{"model": "image VAE", "dataset": "simulated stained blood smears", "train_examples": 195000, "image_size": 64, "grayscale": true, "crop_scale_min": 0.8, "horizontal_flip": true, "bottleneck": "kl", "downsampling_factor": 8, "encoder_arch": "convnext_v2", "encoder_isotropic": true, "encoder_norm": "rmsnorm", "encoder_activation": "squared_relu", "encoder_mlp_ratio": 6, "encoder_inner_norm": true, "encoder_patch_size": [8, 8], "encoder_conv_stem": false, "encoder_layers": 8, "encoder_width": 160, "encoder_kernel_size": 7, "loss": "mse", "latent_channels": 32, "decoder_norm": "groupnorm", "decoder_activation": "gelu", "decoder_weight_standardization": true, "decoder_channel_attention": "eca", "decoder_widths": [64, 128, 128, 128], "decoder_blocks_per_level": 3, "decoder_block": "bottleneck", "decoder_attention": false, "decoder_upsampling": "nearest_conv", "kl_weight": 0.001, "init": "orthogonal", "residual_init": "scaled_by_depth", "optimizer": "soap", "beta2": 0.95, "lr": 0.0022, "beta1": 0.95, "shampoo_beta": 0.95, "eps": 1e-08, "precondition_frequency": 32, "max_precond_dim": 512, "one_sided": false, "adamw_lr_other_params": 0.00088, "steps": 6700, "batch_size": 64, "epochs": 2.2, "lr_schedule": "wsd", "decay_fraction": 0.2, "final_lr_fraction": 0, "warmup_steps": 200, "weight_decay": 0.0, "adamw_weight_decay_other_params": 0}
Rows from block 6 of the encoder of a small image VAE, named by matrix and row number. Rows with one number belong to one neuron. Each number is 128 + 24 x the weight over its row's rms, rounded and kept within 0 to 255. All counts start at 0. Numbers have three digits each.
After each neuron's rows are labels from the 100 images, of 14976, where the neuron reaches its highest value: "colour at peak" is the nearest of a few named colours to the mean colour under the peak; "strongest on" is what is common among them. Only what is clearly more common there than usual is listed. The data: simulated stained blood smears. In brackets: how many of the 100.
# fc1: MLP up (encoder.blocks.6.mlp.fc1.weight, 960x160), inputs 0-79
# fc2: MLP down (encoder.blocks.6.mlp.fc2.weight, 160x960, transposed), outputs 0-79

fc1.24:102132131149105131150122127170082143140112123105138144153204135113130127158100139119120114150136117141143119137147133111189142127105132150095136110159139082136177147173104121120125151160138124101136094132187126118160126128139152060085131126
fc2.24:141148127113107116169121125131164138106112105107139088163120117126118157068115123119142091141127079126135084104171088143081132139114138120124121128083123119162144142142166123119149144156148085137137099140169085126110082117134131135161119161
colour at peak: white (99)
strongest on: no large cell (50)

fc1.712:081124086180099159102121128103121096128167141157139132119123086084139088132121114187149136093147144121122124090117094179119146082158153162132123127108139117154135098137142141147150120139157171127097104175099067127126143116056126151117145104
fc2.712:138117135129135103110097204155146107161096098105138136141155165123117147120144108124139132123138139203141152133182168131102173143116117115132141145133114106096144121101144163100159102124123078145149072131116101162127086133129112103119136125
colour at peak: white (84)
strongest on: discs (36); target cells (33)

fc1.744:111117125139145100126142086154145127149120134118126143133191161126146152067143138122133109174102149125182083164110123153124106129121126110091147117105104120153162134174189109101099123105080099129124087137155131108126130113104124083099150181
fc2.744:146116109088132151113158199111148140163094144095158138129142103096106157152130132148102112089142138157115113133143104133101119107114153120146104140145156151140168112111114135134124145168108161147133092136146091084157164133135129143105111117
colour at peak: grey (88)
strongest on: crowded (72)

fc1.423:088148128141132107165107152075135155109077114144156137141125109113168139117115130114102143119112133151082142141116134139125141146139094137089095126153095142107134137150112113118181100155139111156133157134148130106116180191134163135109136133
fc2.423:123139081114126090128175150156129157144151175119113131118129102124121126131116105126128134134101160136126155126148103090131144125134129109099149159160109144154143131119096133125118092147144147182120132118125115097111160144147094131132117094
colour at peak: grey (77)
strongest on: dark grains (33)

fc1.154:109123100164119120090121158080109178141110142110128139122111121130134166126144131129144088154113132097138133131121129112158128116099152090105087099132132132144133147148165146125141146103074096120154167118103171154164141167103165152117126134
fc2.154:113138099097134078112093118082103133134138127155101091117143125091144109138138128087136101102122103123118153117121170130128092147180141144115146118133119098139169143142106135129128093107151130105124154104111142095142135143135130093147140116
colour at peak: grey (72)
strongest on: crescents (32)

fc1.500:089102089144188147087151139162158163168149146154122107135156149137146146134152175110127120120112152139124078082163149101101101124138094114136093139136097122132131110133093124111122150112133144109169099108089124121129118103130086135116116117
fc2.500:143129084150149100132101103099105129138098129160100168119103105113179116119089112102150103112116159076121142144142110136114175152136141110111153144140140117150113112108109133119157147118143115123137103131117124106119147099124168138140114093
colour at peak: white (85)
strongest on: small spheres (33)

fc1.659:141140127131127205182134121132186105116098117091137100125166115115128143127114107144145196150133111140085123136118113134184149168139116145084126124144128137104166153165154116121120101139118166137127122134146087122135120116146092244146094130
fc2.659:177144129143143106084126143118135115117145114167165127157117134116144106107079128134136118129130142089128115146140109115120138093121115089127120131167174109131101134109080085147146133165100085067127109114076138134124131158116116135103114124
colour at peak: grey (85)
strongest on: teardrops (37)

fc1.686:136128155118149109109145101104182157158169123156120132112119145147141178098125135128133182102125132146135139133115110164168130145128132133084133091149115138111164143100133158146129118145120162103124138109166174155115115136172135116141107111
fc2.686:140106161132122137129139131106177105088100113172104087100109101121135140114130206150157119133106118107146099147131101133135118140127135132132129131155170134146141103130120143125108112182155079102139139140178101138161177131108113112118106137
colour at peak: grey (99)
strongest on: spiky cells (37)

fc1.204:126134156138155113139113154098113128110099148137134166128161099149126148112179122134121093121119121112110114117150192098070124058116109126131149149126123095126119136111111156129122143171158111132077116103109112135113116149136139167151056131
fc2.204:125132113126153131126132140125076111126146152142103140101110161121120097133120120089143133113134171167132139137164115123107120161152156099137147125148151183148121116118094168142122112147137132121102156124123138124115111122102145129116099086
colour at peak: grey (76)
strongest on: dark grains (97); crowded (70)

fc1.730:117136121097091131156093165084113165099132086096141151087141117199130140084077137147145144101084172145083113125100087109179151101110130125107096135134168143111125140138096145137139108140130172067160163125114145169140135116123146098123104153
fc2.730:136161131106124108154116098154126132136169114119155152105104131123103140197148127088124181170092154068112142170106085165158143140109136104177146144145126137098138137116127132120135139127160151135115110116156142078154172173124176129128135152
colour at peak: grey (85)
strongest on: dark grains (91)

fc1.74:082112144050139173135112162144164136108138059107133122104157150164107084096128103139136130152147145128159134185123114105109136145146144151105093141172166133121151135134092130098133097131085147122147113158149121153130102139133120110156146159
fc2.74:121094147134150118111126209132143119137091107146111064132121122117113121134150114133104129094137137105152097169142079155173141120084162117140154135086149137146142120079134145137112106119164155100119149102133093138131141144141114106045108153
colour at peak: grey (88)
strongest on: teardrops (36)

fc1.426:154142110128142150147121173108125153137119098151154150122051124135115129133096138134137062152131131138104171109116111108148129134112122062093132155107110122174113120128134144155128129117147108106143137125167129150160160127144155210220114142
fc2.426:101124107118111153144101168141138158116137149132136083179122155127128124130133124132124128089126145088131153123129101102137152173167120103099128123103091137136158115119090136131123080116175177116110139109110142122152188147118161143083124135
colour at peak: grey (96)
strongest on: dark grains (83)

fc1.14:113146101110130165160163123068151146147174108095154162115116125158112144117114126110174103134127105109153160126103109065096134163117096164130093137121160104137118138110171150097156141132184153100097135175126130122154121136123168164154116120
fc2.14:130144132094162104087093119140134137160127152113162132156085145083161124134131105133093069163131151079128133120161146106174108157098118121157110131123142154135127146118146130108172134089112122129141130129145129138131111114138165145090109130
colour at peak: grey (72)
strongest on: dark grains (54)

fc1.444:149146124157100187156171157136183134089123159148137169130100138150142146089156126147104166165178091163127179076160108149118082129142112126115154151156156107122153125125132147117074115123110097114131098087158098144148150123154100108143151132
fc2.444:109150098108107102115108137127097164116083138135107076155092144163123081163135102125128121119131140127129142120187141105170111137108172099094096177130147178126099110128106116149131117115150138091105130086152090131176120152103079182115147111
colour at peak: grey (76)
strongest on: platelets (81)

fc1.171:156128140130101133107120104157194151123125129099073096137133135117132095176102129157128107150126150148112078107130095142186172123080110119128131110121115121146159152135117103090130173133118111082095100084138124126181124129167167093108118058
fc2.171:148142212109115123139164155144134104074099103105151167087134132133165158100095103121149138132140114109123075132162132167080115150157097107128162126122129101159122126123137097129139176152162140113094105121141109128108129131130136178166100151
colour at peak: white (92)
strongest on: kidney-shaped nucleus (38)

fc1.103:134139120104101126180140168139134122090081162130139148129087127150099161148142083112116157166121137146122160148142124173176153122122131106129126142104108115115136096164082156152154152117135176144081151127109104115158120157126141194105132130
fc2.103:139101156143123151160125151131123070139112147090125110195133165148130119121089115129154098155148131123108101137171124100111092129136136149127133146111093157142104152156120158150138117144129164130130160087141144132165122122114092110137132098
colour at peak: grey (100)
strongest on: discs (39)

fc1.160:116127144156121137129117128107139126147135142116132143154182077188160108112101101125119117100093144126116154164126134175149122149104117131171135116136092141124144133119137155114119096121139126147170126103125183150086128122107136048100124097
fc2.160:107150133162137137152158144126156126121101137130090135118104188136170134102145155149137123114094171097137138134108185110120149104134136113148146115121100151120109117146126168167116118144080154121167138099143122071143140086091122127106112108
colour at peak: grey (80)
strongest on: spiky cells (53)

fc1.633:151127149133158156155163204165119115085123140136141126128104106082113131129149133125136124163173092115134072091149137146103144115146093107131146112131151129165129119087129156130153137147178102113140127159157155163110104127145099172150130123
fc2.633:092125079138155130138118142099061131148141137144110092112107130122128123156126113098152140113136188130163137120174072086122127171146187103090156151141109164153153136095102151127138134145138143119091115135126154145125142137096128118121085107
colour at peak: grey (73)
strongest on: dark grains (80); crowded (71)

fc1.158:115112121083143117126135185106115111145153074110126157109090110109151123133133132140181144117120122148094148172132130144151112131142138091111139151137100134151100131138105124149143129093166087170148128075148123129149171144109138248164122121
fc2.158:114104126158102098117171098113089132079114146095147126183154155157151101148122098157133136122093168095125132130114119092139159148145136145116137140125119139091113137130115097151119115116092132163127132072136151137149145143104118167117136078
colour at peak: grey (98)
strongest on: dark grains (54)

fc1.566:128135130101109157131080113091173153119159142095158100126161136115115141161111142128113130094086105168135141167099146099143102149134112103073096147125122123139166149102117129113150101135150146111152155100045122146130120137130162189130126116
fc2.566:127154127096096113146152137169169105127148118124145120164121092108129130108140114152135180132082142113142136178097155136097135148149128080156139114144131149126125147130120129158172125108128111130134149116129118098094115157127095075134117115
colour at peak: grey (98)
strongest on: spiky cells (39)

fc1.473:137101149154098151102110107119177115156152163134157141126068118115133086112079107142122137146125147154147078139145106123125118133131145131174147126199128114126078126101112144115131111139112130142143161155110135086109099141144156172114120120
fc2.473:138093164105128134133140163147132117139119096141145125116105124137158136171101128115116138144133164114135137157125082135072099118099139168164137146111126180119150138103112149113126137175136146119103121169107153161093154139148155121113111138
colour at peak: white (86)
strongest on: dark grains (38)

fc1.384:157153123103121105120120160118110159145104087146138138142062106119127125161084148135176237106157114103169196136132103110115142112114113136106110087099143132128124110141110119124130153099077097156134137127137161126116115119105145111168148116
fc2.384:118138104129146102133131170108100138135132132133145088149098167072139109093150123086123117171105169102121141093155137178135132148122136108108110136102143152126114143107114097155147104125163158161094115112082141168107163103111122129103129102
colour at peak: grey (80)
strongest on: dark grains (66)

fc1.733:104114135137080141113120102141090108150138168183131152153053138142129124180120112123146124129140149129105119132117109137120108122146133121131165115102160112087169103153118110117140141104156151131124117155118091126124149104102145143106121115
fc2.733:123136108131126144091067151136170145098082139141149092099096141113109130169121129165120127086109132126127136131166130197122166134137128099128153107116122143116099124123131119108109113140149166157169119138140098138115090077109134117139172146
colour at peak: white (87)
strongest on: crowded (67); spiky cells (38); dark grains (35)

fc1.571:123147116165146070137132095130120150197090136178134109128115096145143104093117158145145199097090121116156195161129059139128117189109120142090139155156114121144152158111129155124160130150115138087163125098118126127109134130151141130135136105
fc2.571:122119131120111126153131124105149101099155103180115108098119118118182137172133177150111129159126189106109074156119110154147095116130148139131104125181099148128127126121102167111105155134123195139137122121110130119104147116161101134160156124
colour at peak: grey (75)
strongest on: crowded (73)

fc1.348:093139112128140102117093171120128124107107157128155056125111151123084162136154123148117144126123118139131208167102114127108138131132165142147140095137117145083148126126117117194147140153138154151120092119114087120151114149128103114109134123
fc2.348:174105156110119145139125144134082124163106134109110129135128114157082111076102109117131125154130150109134158123144186097117132145119088091121091107129110149141167134150153144140133148115133122167092140101136115127146122165135092111120164094
colour at peak: grey (71)
strongest on: kidney-shaped nucleus (42)

fc1.535:111157134102124160133131108112123090143132206153151085139132101108087103125130143116131176098111111145107074120114155194141160090133136169149142100129124126081113165140138110097151166137158136065143089116125159125143144126097138093085134110
fc2.535:206129142104130133114135160105123116110125100161138154122141116173146156101124152124100167131148142115122115132146108138133143159126124122059127170112132092128154141110105147142135121193136105141133118183131133163153111098094101115183093066
colour at peak: white (86)
strongest on: crowded (66)

fc1.588:146132103083131099146117085101132147157109088185096126157170107087127115169143141155132100152137118156118108116163140111136147138141135162095145134148140087141132185129124114143138112088066153114153137147192127144116117109124133081122119068
fc2.588:098149150112147144132098152154123098094094113130138122151075168106144176098121170108148127108092117127130102118137170150156116110127105116144161084118135153136139118107116158136143160075085099158147091147175089149111113083109126110156120165
colour at peak: white (98)
strongest on: round nucleus (35)

fc1.44:105145152125102148119146181099120106073093144138100116086128138097146122121112149108189186153106105143105154175117135125145182146141127098143119102126130124135135119136111160141154143144091123121119148132093133102154119135141108197134147134
fc2.44:104133107116138107139134203104085131134143102143112088093107114136135123147137137119132137129117176117122088106167130103104127142104147096101153151130104175142136131125117157131129143142130162137119134111116119155147131144101114102117111104
colour at peak: grey (80)
strongest on: dark grains (74); crowded (67)

fc1.333:116108141160132183154109114142218154108079108176148107161109098138115146119152104124097160093135096146169145157108101170152111134155135173116147123162103102111107124127110149086124119121186120137164122153151126160132135110145149088147133117
fc2.333:139122146094111096133118111126147117096107072152135104123157123088152154122095099138140121167097148090153132131095113136110098116133108096086134164172153150130123119092129132181152151184156161112118090124132132134113182102129127098109165126
colour at peak: grey (91)
strongest on: spiky cells (33)

fc1.127:113132125119135090152134187137149124115097130128135141128111135123092149133170099113065163182136113157158155097123125174111129134137135122119124169113137144149131140153134126157161132131131139062123111146199122121118136142126089130176121139
fc2.127:092145176148137156152110135101186134130110098168098099176160142130102095158158144165143102097134135111164084129130166137145117119122106099126145125116148096117150153131114142123120106119130125130112136140141130139145100145137117104100176123
colour at peak: grey (82)
strongest on: small spheres (34)

fc1.599:139153138106167183136112117140151196094130116112131137126113153123091148138082133137146199157112093151152149134132084169131095108138118135127124157115109126122139120116099118078124159148102141089096125114133136093111134123145148130111145160
fc2.599:125153134107140132139157184092089139117124125160089059092080115156114125098136111110115154158131153139132146153175125097119154175118157119125107154162147148158130145085104111129124115146130131148125137116124122181152141112146101142107101101
colour at peak: grey (74)
strongest on: dark grains (62)

fc1.443:120148104095160234147109097113152130133107119145124145115129144107142144115130113147099148087138133106174091094159106119133119151091130157178118094088137142094161121119100099104143143085170155128129150150105106115103130097118119169099146104
fc2.443:148173124126133136139115162137111193184134179116112115143074088159106147129148166120119150131132160112117136155109160119117164113135142116143131122118096124140166119098105158125123114132097118127122107140125086117100107093157138152140120079
colour at peak: grey (89)
strongest on: spiky cells (37)

fc1.618:107150162128168142105160119086150126131134134120123051113129165179109143108135137150145099110142143125133127165132125162098141108093123105111135121093129134140164164153119112122140106127129131130166171147106120171095139092108136126174138102
fc2.618:161129122133150151109137201142120110196104112164136162128131157112111104112150084086117129140163138156152104175134141135109142148170095111125115118112114137105158125115099128119139078113161145121109136123107117091101109143143103128085127086
colour at peak: grey (95)
strongest on: crowded (82)

fc1.193:110147150163132096119128127123102117117136103121127116118121153143101116172149100157115077085164112112100118153162135101109129114133155124188167109175128136108101135138101122118117112091136080193096151114123112188103124113169130121151116151
fc2.193:135113166102153129119133125130128122109090137101141128120159117105107143108169080125120111149178117141141120112124095144116151152151088134101092129185141155112129110109112177090130092172129181133122107135100116124111135072097161134127104124
colour at peak: grey (81)
strongest on: crowded (73); dark grains (40)

fc1.297:148083168135125126146098143079141149125120160095137107136151098138151121159111137128112149162146177150133150134153190125170144124112109073161113144098143175160144140146106181132137177092114114147096132167122171104120082129135102110145079114
fc2.297:156136188127140129133158176086102135138147154170132073117160135122159135099127125144112108145141155154151152123161152119071121137136137113163114109118155127156125100139111128127130082096162164117109122140110132136107107111102124134090103114
colour at peak: grey (89)
strongest on: crowded (72)

fc1.337:110099138118111136099113109121107157139154108121087122112152159112146119142144127136161131114084130089150176130163105136141112140124125149111133132146130110191138147160142117131117070121147150136168153155071160134179093107148139041113094105
fc2.337:135164126094157103119125125154134101150124101113156141113177104128126132101140181142146115138113082070122109113142075112095136099127121126152136106127130150175140182096102113182141153161153195141115133095094124135122124095142102111130152143
colour at peak: white (100)
strongest on: small spheres (34)

fc1.117:140105142142128099124135163103138145114161057134156168112108120074145146126145117131103174082141133136108190132105173132116109130120152147118125110129139129138140100180130135114137116107114106149129133115108130116105126152082111129121132131
fc2.117:081139135138128122166104179118096140107090126122156099099109143146133137102151112117138109098101154123145163116166160144142131145118139125102138121121136167090136123107142115173106102067159093154110068095112133157126144122099110148100132125
colour at peak: grey (92)
strongest on: dark grains (83)

fc1.54:125157113143110088128135132123083127139125146150149241120139106151134143118160119114134189155124135125076156102122162159169145114115125101117118118093130143140124133154160124110152149111148094148130122123125151140164145127135147057097107136
fc2.54:114158135146103066120129120116118154113139161095119169136099119124125115171145114097135098158134147162103157127164113127135138139133124090082121126160129145112099140130127136137105052120192151121114135123112119118093139107102102118131133121
colour at peak: grey (74)
strongest on: dark grains (60)

fc1.572:122105092143124156139101061128091120128134099182100126101140158134132107107122093123129103138152100128133120050118128087117155136134122118126169121083129159112127129096114126140107117084125132139126112157091139132138107136114152147124157151
fc2.572:129113138108155118126130117125142108134107141140158120116077110117141110170131143125169122085133130160121095119121181095128136132095122105139137126160097127119186122135113148119110129112074089075139150154125087134102145166152142123128169140
colour at peak: grey (79)
strongest on: round nucleus (38)

fc1.51:152148122127109048134137147095139147122136083169108148145135121112108126152125144137155137131135119141126181143125110099192148116114113093107125152121105149139121113143146124143121125109151077129129125083147131131175165132113141208209100141
fc2.51:131142109090155092121139105115119128094166158057139117183119157105137082116095092133117120115086138091108125107118132126132147129149131162112153159129117127109110105161115115148107135095131129144100123088144132153115130124110122143129124089
colour at peak: grey (99)
strongest on: dark grains (64)